{"loss": "mse", "eps": 1e-08, "adamw_lr_other_params": 0.0022}
Rows from block 3 of a small spectrogram enhancement model, named by matrix and row number. Each number is 128 + 24 x the weight over its row's rms, rounded and kept within 0 to 255. All counts start at 0.
After each channel's rows are labels from the 100 clips, of 14976, where the channel reaches its highest value: "top examples" is what is common among them. Only what is clearly more common there than usual is listed. The data: tunes sung on syllables by a formant synthesiser.
# conv: 3x3 conv (model.mid.1.conv.weight, 192x192x3x3, each kernel summed), inputs 0-191

conv.8 [104 133  85 147 110  67 127 166 125  92 150 124 178 149 127 124  96 154  71 113 113 123 145 123 115 136 149 151 156 106 147 134 136  86 135 122 133 118 127 134 112 128 128 124 104 120 102 106 147 165 132 124 119 110 138 127 107 181 138 139 117 106 102 168 122 137 110 155  75  96 114 140 129  83 108 137 143 167 141  87 160 109 136 118 151 117 162 155 121 113  89 123 136 123 140 139  68 106 139 162 105 182 112 157 140 136 107 119 123 138 131 143 129 129  91 132 139  84 135 149 128 117 101 165 129 142 124 126 125 130  98 110 138 119 168 128  99 106  99 126  88 160 105  73 123 143 130 169 129  64 122 126 106 108 148 145 106  94 126 124 131  92 161 120  91 139  99 181 126 163 146 131 119 159 197 121 109 117 148 131 107 106  99 108 132 140 134 121 134 107 111  92]
top examples: reverberation; consonant: /ʃ/

conv.107 [130 119 129 181 126  72 126 138 153 106 110 178 135 129 123 114 113 103 136 133 145 135  84 125 135 167 103  94 134 120 141  80 120 139 135 158 120 119 144 107 145  96 129 121 114 112 126 124 140 144 111 129 113 122 117 101 130  79 105 136 108 141  77 145 135 138 124 148 152  46  99 113 133 116 103 130 127 145 106 129  87 133 112 121  97 100 143 116  92 157  95 142 131 153 139 137 114 135 178 146 122  94 124 102 142 133 147 125 145 109 148  97 163  97 164 134 137 140 102 118 134  85 153  77 150 108 179 134  99 133 123 166 129 114 151 142  87 101 125 150 102 133  86 130  90 109 139 157 130  94 161 133 154 100 149 142 155 123 119  98 124 114  85 128 128 115 133 123 148  89 139 102 169  99 130 121  91 151 155 168  74 127 153 161 102 134 109 122 191 140 108 134]
top examples: clipping

conv.40 [103 148 156 111 119 117  84 136 126 130 129 116  68 125  97 123 104 114  60 124 140  92  77 132 112 113 176 139 147 125 166 131 131 149 126 125 126 101 123 175 126 126 119 116 170 125 130 106 120  93 125 126 103 145 145  86 133 131 134  73 113 149 102 141 152 144  88 110 168 108 136  93  99 126 135 119 123 137 129 135 156 118 112 115 134 158 121  86 145 152 112 155 137 112 122  85 137 155 126 148 121  94 126  98 120 114 133 115 104 103  99 123 155 143 105 109 140 138 124  66 136 111 130 161 152 146 112 104 142 130 135 104 135 121  93 106 131 126  79 137 109 107 115 116  41 134  78 110 129 187 171 168 135  94 130 138 109  92  95 127 102 163 143 127 113 146 149 129 121 116 111 135 127 121  83 109  98 130 134 141 127 141 149 124  99  87 154  87  95 141 113 107]
top examples: consonant: /ʃ/; mains hum; muffled (low-pass)

conv.114 [169 129 132 126 130 123 116 144 112 150 114 177 132 119 141 140 127 150 138 124  99  99 219 126 103 101  84 111 135 144 120 122 153 128 151 178  83 131  95 168 115 146  77 121 146 119 110 144 108 152 132 161 175 127  94 129 137 152 159 118 127 139 117 178  93 132 109 132 105 136 143  75 123 174 149  93 131 105 152 156  80 122 120 117 133 126 136 115 155 137 100 113  99 141 146 136 121 141  91 176 141  88 110 152  89 114 131 130 116 146 128 129 118 115 124 169 136 133 151 168  95 109  96 113 106 130 124 134 177 110  95 129 135  78 162 157 133 116 107 146 144 140 122 107 115 138  96 122 125  90 132 116 170 153 133 144 183 144 116 109 153 101 111 122 116 123 109  77 110 131 145 119 147 117 125 120 114 166 119 133 150 130 110 122 121 153 101 145 168  95 175 121]
top examples: consonant: /ʃ/; child-like voice

conv.82 [162 118 159 128 120 114 146 139 130 125 142 112 149 115 136 107 113 147  95 126 126 129 129 116 142  81 157 110 104 134 123  99 145  46 140 186 117 132 116  98  89 185 132 137 137 164 130 112  96 119  84 136  85 127 122 125 109 114 112 140 108 135 120 155 140  99  99  67 123 123  91 145 123 151 138 131 127 113 127 120 100 143 118 114 123  96 152 133 113 155 144 131 115 127 113 113 131  76 124 113 150  97 121 115 109 111 121 124 183  48 133 151 155 125 148 126 163 122 130 147 103 132 132 143 102 117 123 137 153 122 129 116 153 129 150 161 159 106 108 140 131 123  83 152 128 132 133 109 132 124 166 109 168 187 144 104 110 109 152 129 158 159 107 145 108 140 130 136 117  65 149 163 106 108 135 144 137 105  90 170 168 126 177 155 107 127  87 107 154  84 130 134]
top examples: child-like voice; the note B; first note: B

conv.147 [136 105 171 128 128 114 142 132  99 116 141 135 121 138 129 130 127  39 169 107 100 100 115  93 113 132 119 142  84 119 154 157 100 115 145 128 163 127 139  94 161 161  99 105 138 114 122  89 139  99  60 117 143 129 124 128 125 143 116 114 105 163 146 113 161 134 131  52 120 144 122 129 138 131  91 146 138  88 141 129 134  82 126 130 154 133 100 136 140 134 113 146 118 134 142 128  91 111 111 135 118  77 120 143 145 131 149 118 125 151 125 148 117 111 111 119 147 136 158  92 116 111 132  98  95 112 167 131 115 161 114  99 107 104 163 151 109  95 136 117 100  91 186 118 131 136 143  95 153 139 123 156 155 134 124  97 150 112 157 117 152 144 144 128 113 151 128 141 123 131 141 121  81 145 111 166 145 111 151 142 151 126 131 149 212 114 122 164 166 109 121  71]
top examples: consonant: /ʃ/

conv.13 [137 110 124 127 115 122 157 128 133 123 126 110 114 110 112 140 100 132 152 128 130 143 124 146 100 106 179 140 104 135 145 120 126 137 151 130 140 121 113 179 137 167 109 103 145 119 100 143 118 148 146 109 136 103 109 121 126 109 131 139 140  97 144 107 122 130 117 140 108 150 246 136 116 159 112  86 116 124 143 133  97 112  91 122 164 133 110 123 114 134 122 100 135 163 112 108 130 127 202 117 121 118 106 139 121 110 137 119 120  85 217 166 137 153 133 141 130  60 132 106 143 119 132 124 139 124  89 135 117  86 153 139 140 144 124 102 155 135 188 139 123 120 133 127 148 138 113 126 122 145 143 125 124 152 108 121 121 153 144 147 126 106 132 179 113 103 135 211 138  97 120 100 126 186 158 113 124 118 122 119 103  92 129 124 126 137 121 127 138 127 105 191]
top examples: clipping; deep voice; vowel: /æ/

conv.12 [123 123  98 153 131 146 136 130 122 111 111 121 137 125 129 123 117 130 123 125 106 130  91 149 107 109 126  95 103 117 144 127 129 176 169 120 103 138 141  58 115 127 118 124 119 112 113 130 145 124 122 147 118 172 131 103 123  85 113 138 103 118 122 155 135 121 134 141  99 133 146 142  63 141 126  91 122 149 110 132 113 107 154 135 119 116 140 140 132 154  90 151 133 106  34 121 140 104 121 134 131 152 128 128 145 106  97 134 146 143 149 150 117 120  49 150 134 110 146 132 110 105 121 166 134  77  42 139  35 142 131 146 116 104 129 135 126 126 114 129 114 159 108 154 143 142 138 147 129 146 117 150  95 118 140 111 100 117 116 130 143  92 140 127 124 123  96 136  47 119 115 142 134 142 123 131 120 138 115 117 120 115 131 139  41 128 113  94 140 126 138 104]
top examples: clipping; vowel: /e/

conv.127 [116 124 125 103 149 131 137 141 111 107 114 136  96 111 107 153 124 139 133 133 119 114 116 162 157 133 116  65 109 113 160 134 115 137 151 140 108 123 136  53 117 137 138 129 134 146 118 163 151 114 123 124 146 134 101  91 124 204 142 124  85  66 122 120 139 144 117 112 106 150 113 119 162 160 124 151 100 102 129 155 156 128 110 142 109 129 165 128 124 139 126 132 128 124  65 125 103 130 130 150 136 143 137 133  94  96  74 108 162 148 112 133 123 118  80  84 108 123 118 157 123 138 119  47 123  78  81 140 116 144 122 150 149 152 106 144 114 142 101 126 157 137 121 115 112 100 135 159 135 142 120 134 121 128 156 135 124 117 141 147 104 181 142  96 128 133 124 123 177 104  87 141 152 138 142 100 143 162 138  91  87  95  99 123 119 129 144 112  85 156  84 158]
top examples: reverberation; consonant: /t/; consonant: /ʃ/

conv.156 [112 105 116 153 128 116 120 179 111 122 118 124 118 106 147 158 137 158 127 115 135 125 120 174 107 131 117 148  83  99 134 128 115 129 138  69  93 137 123 119 120 153  97 112  78 130 113 123 124  77 120 150 147 105  94 132 143  97 146 148  60 160 152  88 129 141 129  86 107 168 106 105 111  94 109 134 135 131 174 156  84 138 113 147 159 140  98 139 127 111 144 137 125 124 130 133 117 119 132 151 140  77 128 134 110  86 137 109 108 145 137 157  69 143 107 119 151 140 135 142 115 105 120  75 134  62 123 114 130 154 146  93 139 111 149 208 126 111 133 126 135 168 129 112  88 126 122  92 136 110 160  88 136 156 141  97 136 121 144 127 131 120 132 129 131 142 138 135 123 126 142 128 121 132 103 140 105  95 141  59 134 135 120 107 112 125  74 102 161 125 123  82]
top examples: consonant: /ʃ/; vowel: /ɑ/

conv.22 [122 132 152 124 160  95 138 145 113 146 146  99 133  93 118 154 104 147  93 136 133 146 153  89 102  58 132 156 156 136 134 123 108 122 109 135  93 138 101  99 185 140 136 113 128 129 127 116 129 138 119 157 133 102 108 115 126 141 126 130 100 188 148 162 153 133  97 112 187 103 111 126 160 107 118 125 116 113 145 149 102 151 151 135 112 137 154 140 121 142 146 139 132 131 113 135 123 104 128 126 132 145 102 178 123 147 161 139 153 119 131 167 116 114 151 163 129 129  94 117 110  97 138 103 155 119 139 148 121 131 149 102 108 137 164 221 144 146 106 148 108 130 149 124 113 184  83 100 151 110 141 157  85 105  98 124 151 114 114 119  88 123 118 138 129 152 147 126  90 151 100 107 201 150 157  75 122 131 128 134 100 117 154 120 121 140 113 164 122 179 109 128]
top examples: vowel: /o/

conv.105 [108  99  91 112 111 162 129 103 117 136 156  98 115 145 132 173 114 128 123 179 138 114 135 133 130 118 144 111 134  92 114 113 134 114 143 134 124 115 181 170 134 128  93 146  93 118 113 106 123  83 143 124 100 140 150 117 111 136 157 124 112 126 165 131 152 134 115 137 170 179 124  92  50 118 136 106 125 143 139 126  99  45 132 119  89 139 106 113 161 142 142 142 144 170 154 131 123 125 122 122 125 127 175  68 127 144 143 115 130 134 105 127 122 133 132 118 105 128 114 107 109 145 133 121 135 147 142 138 128 114 146  82 121  93 116 118  89 111 115 140 111 100 102 167 177 141 129 129 102 137 135 111 147 141 112  88 126 116 109 132 140 151 122  99 145  90  93 110 117 135 124 112 156 144 139 117 138 172  72 143 191 141 111 145  74 112 101  87  72 115 128 160]
top examples: clipping; vowel: /æ/